A small image captioner, trained from scratch: encoder patch size [4, 4], decoder width 128.
Rows from block 6 of the image encoder of a small image captioner, named by matrix and row number. Rows with one number belong to one neuron. Each number is 128 + 24 x the weight over its row's rms, rounded and kept within 0 to 255. All counts start at 0.
Before each neuron's rows are labels from the 100 images, of 14976, where the neuron reaches its highest value: "peak on" is the class under the peak. Only what is clearly more common there than usual is listed. The data: made-up road signs on poles. In brackets: how many of the 100, against the usual share in percent.
# fc1: MLP up (encoder.blocks.6.mlp.fc1.weight, 640x160), inputs 54-107
# fc2: MLP down (encoder.blocks.6.mlp.fc2.weight, 160x640, transposed), outputs 54-107

peak on: rim (34 vs 9.7)
fc1.258 [171 108 133 138  96 130 111 162 108 172 169 105 125 105 160  96 125 135 135 118 107 108 131 118  85 123 116 115 131 134 140 128 156 151 153 102  94 150  74 113 130 151 112 109 125 139 178 143  97 148 163 150 104 124]
fc2.258 [ 82 145 108 117 163 111 149 145 140 107 144 141 142 129 106 136 133 114 144 129 170 143 149 128 146 118 124 137 107 118  96 125 127 107 133 125 185 118 144 140 146 106 146 111 139 114  72 102 140  99 130 108  88 129]

peak on: backdrop (98 vs 64.9)
fc1.486 [133 130 135 141 147 144 189 125 106 116 139 162  67 145 116 151 104 135 135 109 135 146 133 172 141 127 162 114 128 119 103 101 159 136 154 139 159 120 127 161 169 107 152 113 130 104 136 136 156 154 132 122 132 129]
fc2.486 [131 118 126 146 136 106 135 133  82 147 145 139 147 132 160 144 127 138 180  99 134 158 150 109 121 149 124 159 137  91  80 169 147 120 111 146 163 100 121 137 122 108 124 130 107 122 141 191 108 120 122 136 139 112]

peak on: face (76 vs 22.5)
fc1.616 [153 130 155 107  81 151 137 149 157 139 110 113 140 137  92 142  88 155 138 117 113 142 138  81 117 128 146 105 100 116 159  98 141  79  90 121 149 158 156 123 160 102 139  74 170 122 147 141 121 149  96 135 139 104]
fc2.616 [105 112 143 124 155 132 143  88 117  81 147 168 103 106 113  80 142  83  94 142 181 100 115 140 110 137 119 108 151 136 116 155  83 157 127 163  90 131  99 129  79 127 134 170 112 162 106 140  94 125 166 143 149 130]

peak on: backdrop (100 vs 64.9)
fc1.160 [127 156 130 124 124 174 121 182 125 132 154  82  98  97 133 117 109 134  89 137 126 120 147 196 147 139  56 134 162 107 134 146 129 124 160 100 106 130  71 158 131 119 117 136 121 107 123 136 164 103 129 136 156 113]
fc2.160 [159 108  95 156 121 114 142 126  94 123 131 159 141 104 146 135 142 129 190 139 138  98 159  56 150 144 130 119 123 103 125 127 126 152 133 125 198 161 145 154 116 104 117 152  98 124  98 163 108 120 102 103 132 122]

peak on: rim (33 vs 9.7)
fc1.72 [145 133 132 130 150 121 121 136 109 133 126 127  90 117 101 150 141 140 122 134  91 125 139 136  91 155 192 126 143 123 165 125 148 147 148 124 116 133 157 107 118 118 144  97  98 138 176 142 112 138 130 146 144 122]
fc2.72 [114 118 132 151 133 117 106 128 129 134 145  91 166 125 165 106 139 136 192 145 151 105 142 163 193 104  83 145 105  78 118 125 125 149 104 145 147 132  67 165 129 130 138 161 137 132  76 143 146  90 159 112  85 113]

peak on: symbol (46 vs 2.7)
fc1.111 [154 126 179 132 134 141 132 121 132 112 126 133 126 151 127 133 129 108 113 132 117 123 158 152 154 135 162 152 126 113 107 115 160 123 143  50  78 130 113 143 151 152  97 113  98 156 107  99 145 109 169 135 101  88]
fc2.111 [102 131  78 117 102 146 136 160 120 114 158 123 132  94 135 102 114 167 157 106 124 139  86 128 100 131 131 110 126 117 121 113 121 162 127 159 155 120 129 147  77 131 107 150 132 116 102 150 176 121 118  89  84 124]

peak on: backdrop (100 vs 64.9)
fc1.4 [117 132  87  91 130 148  90  76 145  91 120  64 135 106 135 141 130 153 111  83 105 128 115  99 113 122 121 124 154 160 117 133 127 148 124  86 118 148 121  83 109 119 138 105 118 111 117  91 116 130 121 125 140 168]
fc2.4 [122 107 138 142  99 166 101 112 169 150 156 138 100  89  94  77  85 118 133 141 157 119 141 134 100 145 138 127 107 161 146 109  88 129 139  94 119 145  90 117 117 103 122 141 168 172 115 101 129 105  88 107 130 146]

peak on: rim (50 vs 9.7)
fc1.575 [174 113 112 110 128 103 106 102 120  88 113 104 146 128 140 124 112 145 127 159 126 103 116 123 121 126 109  95 144 174 161 134 154  83 121 120 120 141 122 125 112 146 111 129 163 136 141 136 168 133 113 112 115 134]
fc2.575 [102 130 122  93 131 154 116  92 161 124 127 157 128 133 121 164 151 118 132 133 165 136 155 162 130 102 125 126 128 122  88 110 117 118 107 137 132 115 145 100 151 129 128 122 111 132 109 105 141  96 165 127 121 112]

peak on: rim (28 vs 9.7); symbol (25 vs 2.7)
fc1.184 [112 127 164 121 135 142 138 163  89 132 100 149  81 150  91 124  99 107 126  84 134 116 155 149 145 103 148 110 123  74 103 124 142 165 157 139 124 128 139 117 144  72 119 140 127  90 127  95  94  90 144 101 123 117]
fc2.184 [152 115 117 139 140 170 139 127  94  97 161 130 138 136 111 146 131 138 127 143 136 123 107 103 113 176  93  85 129 119 135 134 131 131 130  84  72 123 135 131  99 162  97 155 125 120 135 179 135 143 101 148 124 150]

peak on: rim (52 vs 9.7)
fc1.519 [165 105 151 112 147 135 175 130 107  89  95 182 122  87 139 140 156 111 133  88  95 127 148 114 129 112 104 131 118 115 138 123 122  97 150 163 150 127 128 143  85 128 109 127 156 160 124 150 161 103  75 130 112 111]
fc2.519 [128 159 131 135  87 127 139  69 165 113 183 148 137 113 119 144 120 129 109 127 137 125  95 130 110 123 136 103 149 175 117 111 120 130 115 108 111 159 136 116 116 178 127 125 189 128 149 124 133 135 156 100 118 147]

peak on: symbol (55 vs 2.7)
fc1.386 [153 126 201 139 122 128 132 153 111 142 117  84 120 109 119 137 174 146 115 120  99 130 100 157 149 127 126 136 141  75 150 150 166 143 143 101  56 113  99 112 133 160 113 106 119 116 101 110 130 133 145 155 121 163]
fc2.386 [149 117 110 153 135 152 146  93  78 157 156 179 169 138 143  84 128 123 143 145 170 102 132  95 105 117 108  99 107  77 128 123 112 134 103 127 188 159 122 161 126 127 141 173  83 143 141 122 104 110 119 122  82  93]

peak on: backdrop (100 vs 64.9)
fc1.295 [101 149  76 131 113 137 185 145 139  86 174 156  79 123 117 156 105 117 124 134 133 138 132 114 149 118 117 121 131  95 160 120 114 134 131 134 179 105 118 164 120 163 105 113 111 131 107 129  85 136  65 159 116 114]
fc2.295 [164 119 117 124 116 123 141  98  89 138 125  99 148 116 107 142 129 151 143 126 137 103 100 126  86 136 124 109 150 125 128 103 168 161 106 131 118 167 144 101 151 108 116 140 143  95 173 169 177 125 146 103 113 154]

peak on: backdrop (99 vs 64.9)
fc1.64 [129 157 158 143  98 167 150 120  95 115 112 106  78 104 117 161 124  95 120 125 135 107 141 183 149 120 100  85 146 104 119 141 137 138 120  86 146 116 138 176 104 128 132  88  89 164  83 140 203 143 146 124 124 127]
fc2.64 [142 104 141 139 118 111 122 137 110 123 130 149 171  80 117 105 145 118 205  98 104 153 126 108 152 187 101 138  97 106 151 132  82 146 146 140 149 138 119 153 138 159 161 132 143 155 131 175 134 133 137 126 131 153]

peak on: symbol (47 vs 2.7)
fc1.513 [123 138 168 144 124 142 149 155  76 119 123 136  87 164  86 127 109 125 135 132 149 137 105 132 123  48 162 136 128  95  97 122 129 127 136 149 110 111 122 128 141 131 100 135 109  89 147 118 124 139 113 119 106 159]
fc2.513 [153 138 127 131 133 166 158 128 105 119 148 142 156 110 127 131 113 138  85 145 162 126  68 116  87 170 115  55 115 121 139 106 115 151 136  83  67 122 129 110 129 157 120 132 129 117 151 100 112  98 114 106 142 112]

peak on: face (88 vs 22.5)
fc1.339 [130 142  93 144  90  82 142  95 126 127 135 119 165 101 134  92 154 137  96 101 145 128 129 117 151 135 132 122 132 143 162 138 139 148 177  78 130 109 141 146 187 163 149 121 121 141 135  74 132 157 131 137 109 138]
fc2.339 [127 120 163 130 145 160 120 139 150 119 136 114 112 123 123 157 126 124 158 103 131 134 137 118 104 138 152 165 149 135 124 114 152 157 113 140 181 133 107 122  75  82  91 137 120 109 104 185 121  83  99 119 150 112]

peak on: symbol (61 vs 2.7)
fc1.101 [140 157 144 154 107 115 155 162 112 111 115 154 118 177 124 108 167 123 135 135 142 121 105 151 148  79 137 160 151 102 122 131 138 143 122 140  94 121 118 120 140 118 106 132 114 106 147  90 116 140 116 116 114 125]
fc2.101 [165 163 164 132 106 133 149 104 107 161 135 154 164 106 115 141 133 146 101 132 156 120 128  98 116 154 145  56 145  98 136 130 111 139 148 107 140 132 133 149 119 150 142 153 101 136 122 145 122 112 151 127 159 129]

peak on: symbol (57 vs 2.7)
fc1.98 [131 125 173 132  74 124 136 135  98 127  96  81 171 121 105 148 157 142  78 133 115 113 148 120  93 142 116 149 153 121 128 157  91 120 108 130 114 172  72 148 131 139 106  94 140  93 142 123 147 123 104 150 148 159]
fc2.98 [157 147 109 131 102 157 107 117 139 155 147 127 137 122 130  73 120 147 145 109 162 111 104 125 147 107 113 126  74 111  98 147 104 101 130 156 104 148 150 172 167 147 179 120 141 130 108 137 129 108 126 134 114 130]

peak on: rim (42 vs 9.7)
fc1.365 [124  99 151 129 123 108 131 114 116 140 104 114 134 108  94 125 119  89 125 127 104 116 100 121 114 143 139 160 132 121 134 169 113 177 162 108  94 132 133 112 142 135 173 148 112  95 139  73 115 101 107 144 134 131]
fc2.365 [143 140 119 149 124 173 118 107 162 142 155 101  59 170 131 118 102 111  94 142 105 135 132 107 123 130 115  97 138 159 165  88 133 121 110 127 119 153 104 120  91 132  80 127 117 161 116 122 163 129 148 126 133 130]

peak on: face (55 vs 22.5); symbol (29 vs 2.7)
fc1.92 [101 100 138 148 168 144 115  92 139 121 102 121 118  99 115 158 108 123 156 117  86  99  92 140 116 109 117 119 116 161 124 118 125 130 119 105 118  93 115 140 188 128 122 139 113 133 131  95 187 119 100 111 130 103]
fc2.92 [150  98 103 135  86 207 140 121 136 100 207 113 120 123 110 125 120 104 118 122 108  93 119 161 120 165 107 144 144 140 139 136 134 140  86 127  95 121 122 123  98 132 144 129 187 164 137 128  98 149 119  90 120 137]

peak on: rim (33 vs 9.7)
fc1.336 [117 112 104 155 127  94 128 124 119 139 138 135 146 134 107 124 106 129 131 126 137 106 140  92  90 126 137 125 115  78 157  96 101 146 137 136  99 160  97 121 140 115  92 111 129 134 153 132 169 136  97 129  82 114]
fc2.336 [126 142 115 107 105 130  97 104 159 101 123 134  96 102 143 130 147 102 119 121 121 158 111 166 136  91 120  73 140 158  99 155 163  89 127 119 111 121 155 126 114 128 164 147 124 140  99 122 135 121 170 119 127 115]

peak on: backdrop (99 vs 64.9)
fc1.388 [121 112 159  97 153 149 149 158  90 139 108 138  84 169 104 151  94  95 174 136 139 147 122 115 114  91 161 115 104 114 155  98 123 150 111 158 151 134 146 122 108  68  90 114 105  64 132 115 149 120 143  92 110 135]
fc2.388 [153 140  87 141 108 155 120 108  88 113 108 144 147  86 103  98 126 144  60  99 112 124 105 124 129 178  88  89 102 106 122 126 155 145 117 110  61 124 143 132 144 177 126 165 154 150 148 163 120 130 153 156  89 119]

peak on: symbol (90 vs 2.7)
fc1.555 [136 147 165 127 125 145 167 165 107 144 136 158 120 174 111  94 142 141 105 160 141 158 142 141 125  87 140 133 127  62 160 161 143 154 111 116 106 127 107 101 114 148 116 138 141  88 143  88 123 125 167 137 124 144]
fc2.555 [138 144  77 167  98 130 134 139  98 139 115 152 149  87 113 119 109 148 129 119 182 137 132 115 119 124 109  57 156 126 153 122 138 161 130 115 141 121 156 115 116 146 106 154 123  81 123 134 125  76 134 118  69 141]

peak on: symbol (47 vs 2.7)
fc1.177 [127 136 145 143 140 142 139 140 100 133 152 154 131 137 120  90 134 134  87 155 128 136 134 186 130  69 142  90 157  76 113 141 159 121 119 139 120 121 146 169 118 147 135 125 114 102 135 160 129 118 125 128  89 121]
fc2.177 [140 124 145 156 127 126 101 137 105 128  85 142 165 126  95 142 119 132 135 119 142 114  82  76 110 184 115 106 108 122 153  99 149 114 119  82 146 122 108 101 134 175 128 115 169 111  93 120 132 100 140 124 123 100]

peak on: rim (26 vs 9.7)
fc1.535 [150 123 116 125 172  57 142 151 132 119 114 154 138 108 118 117 142 119  99 163 126 141 118 131 151 140 121 171 154 106 175 113 114 114 166 114  82 102  92 112 121 125 146 105  86 124 165 106 133 140  93 117 106  96]
fc2.535 [120 130 128 131 110 142 114  79 136 141 169 122  95 146 125 163 137 115 145 129 124 119 164 125 160 138 108  86 112 149 129  83 148 132  99 128 146  95 115 134  84 113 109 144 151 158 105 103 161  84 168 118 145 114]

peak on: rim (36 vs 9.7)
fc1.283 [148 147 128 100 121 124 157 135 134 128  93 112 118 144 139 139 126 122 163 155 140 159 131 136  86  92 147 120  63 148 146 188 109 116  91 126 117 121 157 139 122 134 137 138 145 149 135 110  92 107 158 118 153 128]
fc2.283 [119 123 123 124 137  98 133 112 148 121 151 135  91  90 136 131 131 137  56 128 102  99 110 137 141 162 117 139 149 133 103  76 101 176 144 138  95  97 107 103 123 125 153 109 166 130 140 112 165 149 138  89  95 130]

peak on: rim (34 vs 9.7)
fc1.253 [132 139 122 168 119 115 149 142 102  81 138  87 113  94 123  90 127 136  95 103 165  74 140 144 119 136 122 123 118 170 152 164 106 149 130 144 135 147 134 104 136 150 147 141 167 120 119  96 134  98 104 108  97 112]
fc2.253 [121 137 111 124 145 165 163 142 107 115 138  92  97 121 125 131 144 154 102 122 140 109  80 120 103 144 139 128 140 130 139 110  98 169 112 154  69 102 118 126  95 167 123 124 121 117 172 133 172 151 122 109 143 118]